Weights of a small image classifier: depths [3, 6, 6], trained on rendered made-up planets.
Rows from block 9 of a small image classifier, named by matrix and row number. Rows with one number within an expert belong to one neuron, the router's apart. Each number is 128 + 32 x the weight over its row's rms, rounded and kept within 0 to 255. All counts start at 0.
Before each expert's rows are labels from the 100 images, of 14848, where the router gives the expert most weight on average: "strongest on" is what is common among them. Only what is clearly more common there than usual is listed. The data: rendered made-up planets.
# router: slot weights (model.blocks.9.mlp.router.weight, 32x192, trained with AdamW), inputs 96-191
# up: expert up (model.blocks.9.mlp.up, 32x192x192), inputs 96-191
# down: expert down (model.blocks.9.mlp.down, 32x192x192, transposed), outputs 96-191

# expert 18
strongest on: full; lava world
router.18 [123 135 162 110 128 130 138 129 128 206 141 139 108  92 162 107 114 184 156  54 132 110 146  76 100 126  88 113  99 101 158  84 133 180 121 172  64 119 132 110 117 105 153 105  78 112 154 123  69  83  89 175 131 174 111  72 157 145 111 109 134 130 173 122 183 152  79 112 122  83 149 199 111 147 129 158  86 127 118 177 154  88 158 121  56 153 145 118 101 193 121 156 139 124 117 165]
up.2 [115 130  87 143 104 157 144 150  98  94  87 125 143 162 103 113 150 143  94  96  71 162 170 108 142 142 108  57 120 128 147  82  99 132 142 158 146 101 112 184 167 194  77 126 142 139 116 150 134 145 177  96 210 110 130 133  99 136  80  87 136 136 136 114 180 145 139 166 173 119 144 140 131 154  75 146  93 150 124 147  95 127 118 168 192  59 139 135  97 117 145 129 118 133 105 124]
down.2 [172 121 131  97 126 134 115  69 188 114  74 158 123 121 112 189 130 137 128  80 169 150 171 100 112 184 111 178 105 111 105 111  94  59 130  81 124 134 133 101 243 130 123 139 110 111 130 102 153 139 114 163 117 126  71 113 170 144  90 201 136 107 123 103 130  93 126 188 113 117 137 138  84 113 162 126 164 129 165 117  95 108 138 109 167 145 108 105  98 208 160 145  73  75 143 126]
up.3 [ 79 122  93 180 107  94  64 142 126  86 168  76  80  62 120 151 128 138 143  97  32 125 155 107 110  73 133 103 136 103 119  59 161 139 144 116  85 147 110 124 141 144  64 132 126 136 131 195 102 186 137 146 154 148  90 161 169 137  96  65 152 108 109 135  72 121 147 137 135  83 125 108 148 119 142 162 127  83 120 153 128  93  81 115  96 172 109 134 140 110  80 109 143 103 103 131]
down.3 [133 198 160 179 109 143 117  69 134  91 163 165 114 122 150 105 109 189 160 103  71 150 131 159 108 171 139 129 169 135 128 149 124  96 101 159 149 120 103 218 173 155 120 115 144 113 132  47 136 129 153 142 114 148 144 164 116 125 120 142 185 143 119  93 134 116 163 160  95 114 145 117  84 154 129 140 141 135 157 139  25 121  92 153 106 112 128 161 147  72 101 205 101 115 150 115]
up.4 [109 140 120 145 159 100 162 176 140 120 162 165 104 115 155  93 141 132 131 152  62 116 185 103 199 176 161 192 157  86 159  94 141 108 114  87 108 148 129 142 109 106 105 136 114  99 197 172 152 147 148 126 100 151 133 128 136 179 100 176 182 169  43 116 131 151  95 140 134 144 111 113 145 145 118 131 136 166 174 117 136 143 111  83 113 124 187 130 111 133 117 116 138 135  34 150]
down.4 [154 133 119 238 107 134  79  95 187 149  96 135 155 112  92 123  83 149 133 185 154 140  99 141  89  98 149 170  94 142 116  81 131 116  99 160 132 155  94 128 134  90 118 136 102 123 137 105 157 129 106 122  79 148 108 100  89 139  94 189  85 105 160 122  91  47 163 142 163 150 106 136 125  76 156 112 111  55 112 141 108 150 139 159  77 137  81 106 169 105  76 151  91 124 144  83]

# expert 21
strongest on: rings; full
router.21 [182 151 101 146 125 140 125 102 135  93 166  84 145  71 130 115 171 180  99 115 175 142 142 125  84  75 140 139 137 117 148 107 151 163 165 154 168 150 155 118 160  88 133 122  95  99 179 119 133 142 118  80 123 134 120 130 130 108 127 112 164 143 111 138 104 115 158 119  77 111 189  68 102 124 123 145 196 135 111 156 155 134 188 132 112 145 222 188 135 111 168 124 130  95 168  65]
up.5 [112 145 150 144 137 174 102  85 170 135 141 155  59 124  93 124 139  70  86 186 106 140 168 124 139 119 122 105  89 164 117 160 132 198 171 143  93 145 120 166 153 121 140 116 169 129 117 111  96 178 118 106  99 135 135 123 151 109 125 131 138 123 163 221 102 122  86 119 168 138  46  42 175 146 132 172 163  90 209 118 156 194 128 172 121  99  98 126 135 117 113  81 130 126 120  93]
down.5 [147 128 117 166 110 139 151  98 111 141 117 186 114  80 189 108 138 134  91 134 131 115 127 132 132 184 116 137 107 110 137 141 102  99  88 156 126 133 104 103  94 111 150 166 156 150 140 154 154 166 115 166 133 198 153  57 158 133 161  98 105 134 136  84 109 149  88 102 122 124 106 119 162 166 150  82 126 118 102 126  85  81 131 144 128 135 129 162 166 108 118 130 102 143 111  83]
up.6 [176 139  79 197 129 117 174 106 129 181 160 143 192  33 132 178 120 140  96 108 105 118 121  99 157 127 132  83  54 124 112  91 125 179 140  40  86 121 144 206 161  98  68 136 148  97  92 146 146 117 124 136 105 118 173 129 163 158 159 142 102 143 172 194 111 140 130 149 119 133 181 119 106 150  90 166 136  71 110 119 112 140 130  64  88 133 170 117 149 126 115  88 131 140 104 150]
down.6 [130 178 141 146 136 147 130 128 120 126 114 150 170 126 116 115 136 148 123  84 161 103 106 104 143 108 113 135 153 113 148 181 167 129 152 176 172 123  78 137  62 130 139  96  83 147 156 114 134 199 154 173  89  39 181 111 141 123 127 157 139 139 119  93 135  45 163 135 161 105 120 143 171  49 133 132 121 102  76 143 135 143 178  91  45 105 126 145 123 113 115 222 102 130  95 125]
up.7 [133 152  83  87 111 182 146 167 137 205 149 147 166 104 138  81 123 159 137 101 108 153  93  77 129 134 123  86 129  81  75 140 150 123  99  49  87 112 102 108 171 129 186 128 132 172 111 167 163 123 106  72  98  94 122 123 222 115 141 102 102 121 144  86 139  79 133 176 134 184 116 134 105 130 125  90 145 117  96 197  89  68 113 120 156 104 170 109  79  85 151 130 116 118 102 103]
down.7 [131 117 151 137 185 124 121 132 117 156 106 164 136 153 127 161 118 128 133 162 155 107 134 143 122 169 143 117 121 109 138 196  72 162 108 151 145 137 149 176 147  99 192 125 176 108 134 107 102 119 157 181  94 116  55 174 141 127  83 166 139  99 120  95 108 162 134 145 168 160 127 163 187  72  95 149 197  91 156 135 149  86 171  68 153 126  81 175  69 160  99 169 204  91  78  84]

# expert 13
strongest on: gibbous
router.13 [173 135 154 131 104 193 147 140 162 131 109 183 143  78 188 113 136 147 104 158 156 158 117 130 131  95 129 124 120 163 118  80 102 169 105 143 191  85 166 154 110  90 177 117 166 135 102 145 113 107 112 106 108 145 126 101 130 115 185 136 169 157 114 157 199 106 127 143  73  81 122  83  97  78 127 170 156 134  53  71 105 125 151 182 157 105 148 105 176  94  87 192 151  59  47  82]
up.5 [140 161 148  81  74 108 158 136  42 137 113 100  79 110 159 143 121 145 101 123 162  99 149 121  98 155 171 163 104  84  96 120 119 136 202 120 153 107  84 124 158 159 121 107 159 119 137  88 124 126 140 153 158 129 131  70 109 151 152 140 146 119 114  75  93 129 139 169 132  47 173 102 140 155 184 107 160  84 151  92 123 104 161 160  83 121 118 192 159 120 107 130 109  97  95 160]
down.5 [ 97 168 146 109 137 138 144 166 171 138 100 153 153  92 123 132 122 131 136 135 104 138 112 102  97 153 143 124 126 120 142 113  66 130 118 139 128 151 173 126 123 145 112 115 132 124 183 170 172 107 179 187 180 178 111 139 152 174  82 130 148 119 144 118 135 148 101 121 159 194 120 128  91 177  98 138 135 155 134 114 176  72 116  82  90 126 165 142 158  81 125 161 139  86 120 128]
up.6 [136 113 124 127 145 155  88 135  91 140 113 120 117 155 125 102 155 171 108  91 163 131 166 146 147 132  92 107 144 102  97 113 148 118 100 159 150 125 149 125 145  89 199 128 221 185  70 107  83  88 135 112 177 136  94 149 118  95 181 141 116  85 167 147  90 148 168 145 131 147  59 162 158  97  76 123 117 193 172 156  89 108 122 136 141 105 113 118 105 155 137 141 114 131 146 107]
down.6 [ 87 126 114 147  57 124 153 128  86 126 147 186 127 107 156 101  43 106 170 170 169 115 138 120 111 136 136 142 168 116 133 128 124 141 105  88 162 132  11 141 116 160 115 117  88 134  53  94  75 137 107 144 173 133 137 199 137 143 115 143 145 130 127 158 132 104 129 107 163  69 119 171 131 107 104 149  97 138 153 141 150 175 172 118 195  99 168 135 148 124  87 126 147 123  85 208]
up.7 [175 132 155  73 161 122 197 112 132 143  90 158 152  82 152 115 137  82 173 166 144 122 116 140 148 115 119  87  91 101 132 120 167  61  93 122 124 156 172 132 112 104 138 178 145 142 181 148 143  97 135 102 134  87 101 146 161 129  81 125 122 138 115 130 175 121 137 169 142  93 148 118  17 133 152 131 141  85 109  99 121 140 119  85 132 162 174 135 120 119 110 146 118 117 165 129]
down.7 [202 137 138 112 139 100  66 107 104 134 162 150 179 149 120  84 175 117 124 107 164 128 132 122 124 160 110 133  36 113 138 102 131 136 143 167 101 140 110 141  79 183 115  62 184 124 134 154 101 161 137  52 130 121  73 111 116 118 146 112 159  81 140 151 125  79 129 148  82 115 127 121  73 167 135 167 110 160 175  79 209 122 118  86 138 108 153 152 143 138 142 137 123  67  97 123]

# expert 20
strongest on: crescent
router.20 [ 90 112 146 124 160  95  92 117 138 142  74  83 114 179  74  95 142 177 115 184 138 146 175 138 159 105 137 113 148 133  87 105 117  99 197 175 154 103 119 128 146 169  96 112 110 116 183 108 109 143  96 111 167 125 144 190 139 118 193 149  99 176 163 136 116  94 125 113  93 179 126  82 143  94 108 152 155 148  42 131 134 145  61 161 155 143 146 120 102 108  54 105  96 121 130 121]
up.0 [144 138 125 177  64 123 135 131 103 157 115 145 149 120 109 134 154  82 146 108 166 150 110 161 118 103 124 144 168 174 182 116 111  73  67 104 111 151 156 119 160 174 176 104 115 125 108 142 107 155 154  85 119 149 149  74 140 152 149 164  66 186  87 116 112  87 153 129 176 129 149 160 159  92 136 149 192  93  96  57 176 131 155 109 137 156 120  89 113 121  97 141 115 146 162  99]
down.0 [118 135 158  79  94 116 143  98 139 127 148 152 141 125 120 183 111 134 119 136  97 105 110 109 110 135 149  59 181 129 138 106 180 127 123 140 128 116 200 130 158 148  12 111 127 154  76 142  89  92 148 134 100 131 137  91 101 123 137 119  82 103 113 149 181 157 203 127  77  85  64  95 122 171 113  99 131 153  95 156 113 150  89 134 164 177 157 124 183 138 142  96 113 128 166  51]
up.1 [117 137 100 129 152 147 141 145 100 163 158 141 114  87  80 120 165 127  75  81 203 121 102 172 191 116  97 145 133 137  99  93 143 144 115 185 112 190 110  98 130 109 128  93 122 115 127  70 115 126 160 100 156 136 156 141 120 145 131 205 134 145 144 147 122 114 146 166 153 138 108 179 114 174 111 107 115 127  75 115 159 137 122 167 255 150 123 115  70 132 129 163 118 103 124 122]
down.1 [160  34 102 128 143 114  91 123 119 180  93 132 119 135 120 110 106 117 121  95 119 126 119 101 128 162 149 134 126 145 158 107 197 104 172 147  91 121 174 140 103 130  43 129  55 121  81 120 132 136 104 135 111 187 123  70 115  85 153 154 129 140 111 137 136 193 122 115  99 135 109 122 158 160 174 122  90 114  88 113  97 120 114 100 178 132 130 113 167 157 118 102 171 127 151 118]
up.2 [168 145 120 106 111 123 152 133 133 124 133 117 146 118 115 186 127 116 107 106 149 148 190 138 128 127 164 131 144 149  71 165 124  73 156 128 115 136 126 149  93  75 116 128 185 139 153  92 124 106 177 112 168 117 153  90 137 175 111 109 108 155  90 154 122 107  94 113 113 129  95 115 105 132 145  99 118 123 127 111  72 101 128  22 166 124 150 105  94 110 138 121 131 117 121 132]
down.2 [155 158 100 200 127 139  90 109 125 168 127 112 120 119  97 150 120 121 128 135 139 114 166 142  86 107 136 141 118 105 112 119  88 146 160 149  96 160 146 166 153 167  77  78 187 180 112 155 116 163 141 160 109 105 117 145 145 102 164 140 119 149 132  86 133 100  72 137 149 108 173 138 188  86  66 173 111 160 204 151 157  78 187 213 176 149 141 118 156 158  92 145 124 119 150 167]